config.toml
image_size = 48
objective = "edm"
cond_dim = 192
targets = ["rule"]
num_classes = 256
norm = "layernorm"
mlp_ratio = 4
head_dim = 64
layers = 8
width = 192
learning_rate = 0.0023
eps = 1e-10
lr_schedule = "cosine"
weight_decay = 0.1
Rows from block 4 of a small class-conditioned image diffusion model, named by matrix and row number. Rows with one number belong to one neuron. Each number is 128 + 32 x the weight over its row's rms, rounded and kept within 0 to 255. All counts start at 0. Numbers have three digits each. After the name is the row's rms in percent of the matrix's.
After each neuron's rows are labels from the 100 images, of 14848 (inputs lightly noised), where the neuron reaches its largest size: "responds to" is what is common among them. Only what is clearly more common there than usual is listed. The data: histories of elementary cellular automata, time running down.
# gate: MLP gate (model.blocks.4.mlp.gate.weight, 768x192), inputs 64-127
# fc1: MLP up (model.blocks.4.mlp.fc1.weight, 768x192), inputs 64-127
# fc2: MLP down (model.blocks.4.mlp.fc2.weight, 192x768, transposed), outputs 64-127

gate.203 103:142098152119185151100137136110122137064094167170134098129131118154101118140113105127171101161111114108147064171064092097086127188128165141136152161122083131088121190132108099190171146110133126
fc1.203 101:092129159134141098132113134166104132200195115118110127110132122110153108137092137137038128134131113091096202166127103143110145124157157099134072144120104094151119125135190113102117071164128145
fc2.203 094:125122196116131100162130122172155074149179125101134161117170122118162112109123144175190086149110093095119101132140102128192126176132167072168150118175108160161191157115105118193082057122124181
responds to: 110 turns on; 100 turns on

gate.186 084:146161151136104142121114067116172159164081119127095125136120171093100098132123123086068091142114121123103137130141193153085114134134130128087132197142166131126106073200151111084108150172100124
fc1.186 081:123117111116141105130146120120171150074124165146062057136149106150160188107117110145168126216089148115163093129126119110209102109139153102109156209133135094108143154115099143089104115023134092
fc2.186 090:139135115131117142124131125134092049074178125106072168093154141137083087129152095177125162173118147175109095135126121172075111087129115116094153010121071146130132141129117133066127140040125081
responds to: large cells

gate.706 101:138137123105127114072175120094092109119123124145122158101078146181116142126073140079190152128154138172090150114167132148146145119079101104170129108092092138137174189122155101180163084138124187
fc1.706 099:126129164176133068116157158061148130160139095098114135078168126129138125079104130076135137115126149135084136188051139103136147116163152151113089115122094141123143158120071133152134130121124195
fc2.706 091:136137117149168168113126164144141160142128145136128156118126120073126155119142100094173123135108134137132098183109155107124126113087106085071115148104208137125142122129121179134132041122181071
responds to: 001 turns on; 011 turns on; 111 turns on

gate.649 071:155132162128086127154109096136172152159121114109072131113138171083107105123128117145087070115083110126131143158140163169082121118089126133111095176159164129128069071160127133100099154128097104
fc1.649 086:156128121086125153136197004102089154125127119207084134142096098125129087048100106157134153130134186110147150096138144126104211150113145095114078139133126149171055116111153183147150104148150151
fc2.649 088:130079132119145071123179198088208091144127130043092138147114136088149156180128120159130140096114164096113143158123132128144231205131112098071127098161139100127084155147108167163126064150131108
responds to: 001 turns on; large cells

gate.16 082:155195147129108092150191081117110158130135083146137040135156159160137200114079168122121086152074111122090138140101120168077130090101168126196119161137108092153119140138143045069118209132120093
fc1.16 099:139107138166145065158151141178084134084173166133093138183166119140144120147113149138169122119131106122183189156112044144178167091090154140165128112172105134135101146111105131147120154134118118
fc2.16 101:114070122159102108141103136135106182103155155119121047107088138098149220087116136130094129102177143139086062164153103171103138153110088137089131140138119099161118135110160184165133163117136150
responds to: 001 turns on; 101 turns on

gate.342 133:095110073076165107093143136137117120055214133104147128107111115164109148144141115168160135144161147168210142170222079100132140152142136162154175129096155150137166170103115117148142075116120137
fc1.342 126:108079119144097097113135139132069161155098115127142086175117070143182130163135149148130144146165178123151170102195114114156133132162108153119097148134159110138130113142108093145138074154098199
fc2.342 118:118163155125167151137131112138146135104131076093139152107177107170113159150146156156148120098133099143156157143149079146145119156124104125138146147210054120118124141141071125125135080118102149
responds to: 111 turns on; 000 turns on

gate.616 067:107168153141133097149138118119162131132140022171102116103146115095083125139181131171126102102132091154122190111143095110108139143104182118138077134147106162055152107162082148110202072071152075
fc1.616 083:103105125143166165142102158090131163101151133065178144121188117068143126100175192102187134131104189135185138107078151111125206127148066133124124125120123122102192076138058138117140171108129143
fc2.616 084:139070097100118100126094139133084164079132170155138117101146139137120074154182167147121129121094171090188098124136147124115140160115140106115148181144107147084094158176165121143159108166147158
responds to: 000 turns on; large cells

gate.138 100:107109135168153101101165199136085125096150091118150129138122149131122156183084115157180122121108061140164142133176124152161119146119097117170136131200118118093147137118125149132128182105082104
fc1.138 093:146043133186135142080112152104093130096115093187038122117157107119131167066151096126149142182119208138134126112163135121066174143128157110135127139137121233124128128123140035079186171175163162
fc2.138 109:132184172196188176120126170111080144151156102144177099108123127107135178082112110160128078071110079145126095109171091064090140127144165156151130134128149207121161196151105182164191194110059131
responds to: 101 turns on; 100 turns on

gate.621 082:118142085021192129082137134167106142150168097119131156116099108162156129109115135138121150119167128129152172148138056147159183097107171147139082112125178094118156159093043103139151083105178167
fc1.621 119:150089118149116170129169148148138103108146126135007120158171139110146110137029091106118141069146044104099105136146167171209114126168229108113151119141152125146204156154124144126115106109128162
fc2.621 102:137149159120104151187079155099129098153080091128200153124173153126139161129062127136172115119095168160106127124176140158217148110124144086075144147141082134132044144137136113109138123164129091
responds to: 011 turns on; large cells

gate.177 083:150109146141133115151163226138106119134126149065091125126152130128123134137128130108128192115108130122081070118188101139134086086088171160122118116140080091180228138137170106090105079094136154
fc1.177 091:151133143115131159091113065120181080113147167163111108203132132101102103135069096134116083132142166115147150113145130091132082151089076055172135154123126157100127077154126112146100126131157152
fc2.177 083:093126119187097146160143132185108182104053128159123151165077107108168126141124146143068090133123145081100168136082116115098124121123197123170113116080061117138180136123072125123118178113151160
responds to: 000 turns on; 100 turns on

gate.69 117:115078127113188142125115119100117101117140124116163111171079138156154124123145166108157120133111141100135212157131074103173100062088184147145156154107093112139159131125146085119120085126177157
fc1.69 105:102160108081167114095121141228128163105095100099126100141134117175091189114121146127139155161126116145102076069100097178124223147190111137109083087156129144137111154136139190119156129130096066
fc2.69 101:101138102195111124145122167178128140123125081188113114102109127127147153142154088155117179137117108111115135107078117166122157162128125185079114145100137130115121115148130105116130139140159124
responds to: 111 turns on

gate.366 089:152216143157117118110142121140129129139115109121132126131133134133145132068047101120114078022101122163089156127085140157111116202178119150142107090121115164100106138136140148165121169092149104
fc1.366 087:122165155175128079155131148157096110131134061053123118157218135114181145128082159159115120138129112149118143160131085113122124111184127129123191108101124093131105164080070135131189193107170171
fc2.366 088:162106142170073131158115120136142134140146165145120173097157120102119149090126114138074147229173130152126161168112125136126142037133166096162140123102126155100112112124131148067088135155130117
responds to: 001 turns on

gate.465 101:138122113105153129131129138132111162135086079175144104117140114131099170179043135138069130097151137160082242150151148083153166085156193148124138136149132107117080116123094137099121158117114159
fc1.465 111:087134115116173126133117093105137098104144088122155098069115124127106135074078158131147113077137118096114117154050124078119146118144138151149138172177137131087131130099118148115111114117133140
fc2.465 113:116136152101142101111158097143131119134107162137132089236138092090117103137075156116148191157147124093057183115155053154136104104161158129122145133105136111116160184145108124149096111116136126
responds to: 111 turns on; 000 turns on

gate.217 080:119079130101088165140104135130107125132145122150093108147170184150077132173146118132130102141142140168071091107122080112125128070131196093126116129149155106112124133141071118162099071130145082
fc1.217 082:088129142140113120141156163070118181160120105141119174061114067163141141094137185156185119112137112144181158120120065163175117132116135120119077129175165138034082093121083101112115144094111110
fc2.217 089:117134168093118146133128141106139140167174105109119083033123163082091135127135160101147128158078111179154097126090110156119126160106109132082071131058163109132077145145179128080128097116106124
responds to: 001 turns on

gate.333 080:136155137099128146113116045121159134141079169136152140116093159129120109108100116069081127128114113147086149118145181147093113168144126127100147186122164126129105061184152126088131123152136110
fc1.333 082:125125135115126161154103121153120138089151123170084008103111000156201124181098164152108145153137135150110122136104123110204081149128160131104130202121099131118116123169140083180152156067098145
fc2.333 085:119095172104169127084088124154114091104155144107067201116099224124063150077166086126099162137115138096105151115128105143045098113124132154073107048104096127140100167137168096175093092082097142
responds to: large cells

gate.176 087:148135150112170155152151126174076184094067115116116128138134155147145149057161164141110137176142101131143120131129120130113146143109093152131142081108171130185158135117132137121136112147098127
fc1.176 097:151130100127114143099139166085176075067128201146106155089058177113161145131190123097106106125135152150145136140084132122113164129115038147121167115168093119146144107105141122143160132137114133
fc2.176 094:126137109101121122063127139173116120146111114123135105167140128146157143127135149124156162142130136116115181166131159088132138086102103150125132089118156104168126140115121131143146161143127051
responds to: 011 turns on; 001 turns on

gate.432 093:124144149104099091154109139081126085109089149151145121159108070126161133181145099120072114119148172157144196126189092155126135123156153130134142092102164140095129094118067107128166171111132088
fc1.432 091:119176144168177078084169057101107077120163116136114082138130149091159102102076093150146111110139110152170135114119103123121075087144086105138146168135151156171127151112178100147158203113113169
fc2.432 105:121144082137093090085144118126104076095121105125159155167165120163112137139131097114127099111137138129095092141111111095146108125177109085108156120134129104123121131168195092126119139107124133
responds to: 001 turns on

gate.376 096:117140084110158094156122153155137152101068166139147148121157119151136145123108157135096125146171133124117184126146097202155173097117121134165126097115163108145143145129130131171169125094175154
fc1.376 137:082160146110123153082156122125095122175156128212141141132138136121143058122189221151118088141060029118149129146106110095112175158116072117126158128135099140123129115133109119167160105123065144
fc2.376 137:098139102083044157142106115115129100073145064128119113138149138079141091115152128172160120105123191125162067170082149160130133141077116133118133109138163132133179139140096121090139155104167099
responds to: 011 turns on; large cells

gate.695 081:168158152118126116146105205106105152085150129123092115098078120122146139107119123204077102130112130113191201225129089174139107108132123145141081121137164148051148093123136096133141138135074165
fc1.695 086:122229136074140159102116111136113115097133151167135148115095042128170131136108138108054157127143118131134117122177129129106152120158118159104146094105052061144161149128135099150164097118182153
fc2.695 089:138014086107151134118158127107153161147101089154157145170157098162126103156115146095164175092143135137134213135118146164160172152064130150121150140142161110094147161165079166132148119110136100
responds to: 000 turns on

gate.205 081:132147107147171182100094114125125096131120189114226158211111062127150138150112145145136130055155067174099130135093157091094144141145177106105153139130107134118108120164121128102090096159174135
fc1.205 095:119125164169099149093116119153144121140112139117094152095140160039139142100116096120159079088100131125090170106022108212121106134188109113096120157133127116103120094125145145139085154168123130
fc2.205 088:112110141154136152080110121128121092135080157130230137164094158150152125109095185151114133090120123146136170164147159136153176132175103125128094124099137104212161150144114112137151145147128132
responds to: 111 turns on; 000 turns on

gate.662 098:046145105117095089119131081060102101094154108158158097081139090143136154190136166155165186155150104115141083122056076081127087142136088156165134104149052152094158182122116123134126138082124107
fc1.662 094:116128188141132159137075111095092127099163143145088142079146125132127071117097054125155122100096150147104183100107110088139093073176183146123065135112116113110121161126183102144111126201123128
fc2.662 103:164148130143127173119148139127095118162155084122163163162148152193104109125086137141134167138159104123157208134203146112147155137142141120158161162121085112181092146153106110160166135105109130
responds to: 110 turns on; 000 turns on

gate.579 079:118147118067125158084130090096156105155089135134114146108109161161125155139071131134095138118134120156113095106127147084086169110212146134129165134116085091168114125143205128109137158118194127
fc1.579 082:142086134175127176140139118146161057142119082126110125128160057081074084155154089130144137131058145122152154145145145164114134203093142115136109124136112195054079127171100137167057146115172111
fc2.579 087:119130121107111120141115084126118137168110146145129125156152150132165142127143121143175160128115100065124129139155124178136112105020160093101134113131111122125120072149140174141137133128185127
responds to: 101 turns on

gate.411 099:151136119098137117169071131147103103125213129112120125142133152148165113155088149173130102122130131152169141115031126141171157158105097146186109117127146106134129108138212184104091099131128103
fc1.411 111:156142156096113122156050126173065127088186173118108096122180145127133116094109119178170107153123072104191079127029154119129142135114125123186068096118174147193155089141202135137122122128124086
fc2.411 097:116121145096114148151108149141164124165183137115099121097137144113116107120164148131137178137137115129145108131173141165116122114147153170085137169119170134100105143139110109125128140139115136
responds to: 110 turns on; 100 turns on; 111 turns on

gate.458 073:115141141087133073104117050189135123139125082130098120146117189108132120138119134130091133144133120135108113178083137106107155158142153160158123143122118097136128180188179134091162148143117138
fc1.458 084:124055160099132182182116073086072150095162076148167139107086161139167081118156163168109133102172053100089111178107112099106119135127180089094117126103125136104126094150160128124083060178132184
fc2.458 091:111102093105135105123117160100134119120092138099132136114074133132112150105127131124104111120149079192076192192152155049135123159221161031147116172200140115173114131121130159111152105143120124
responds to: 011 turns on; 111 turns on

gate.617 068:168133159144113127150081122096159103159095117086038142171123158086070138151151125111132087092128092097146108172148161147107161122108138139149094143130148105158137163143131134075134153121110168
fc1.617 088:108110143166177084126100109196086134142200144166190193081118142151109110101170077123148147150170075137136145111144098143133097118184124139093200138167120122181136131130120130145118150126097175
fc2.617 083:114072140107099130137103166120160119145126098122136110083127096084147092162084104093185182074134063125105153147120149144125078179174173108107174159171176147136172135150136130154155102122103186
responds to: 110 turns on; 101 turns on; 111 turns on

gate.558 066:142166125140097121170125091113135140096142118145118101152126147079118094183160144127119109154111131129141043163109158120104138095049114110107087125151114133189118168132197148144078165117118115
fc1.558 087:135110130140130107130089094134134088113103152165105151156187176122179123124072121123117134151144155128141184078161109165140128130174097139119068139088172167159123128126092188170091160141115082
fc2.558 083:141106128142123090108121099088155121131101121133108100115167088103081097111158077116178159132094141146128107150215070099135125141118140093124119124063115121101112113123096136134148162104091120
responds to: 110 turns on; 111 turns on; 100 turns on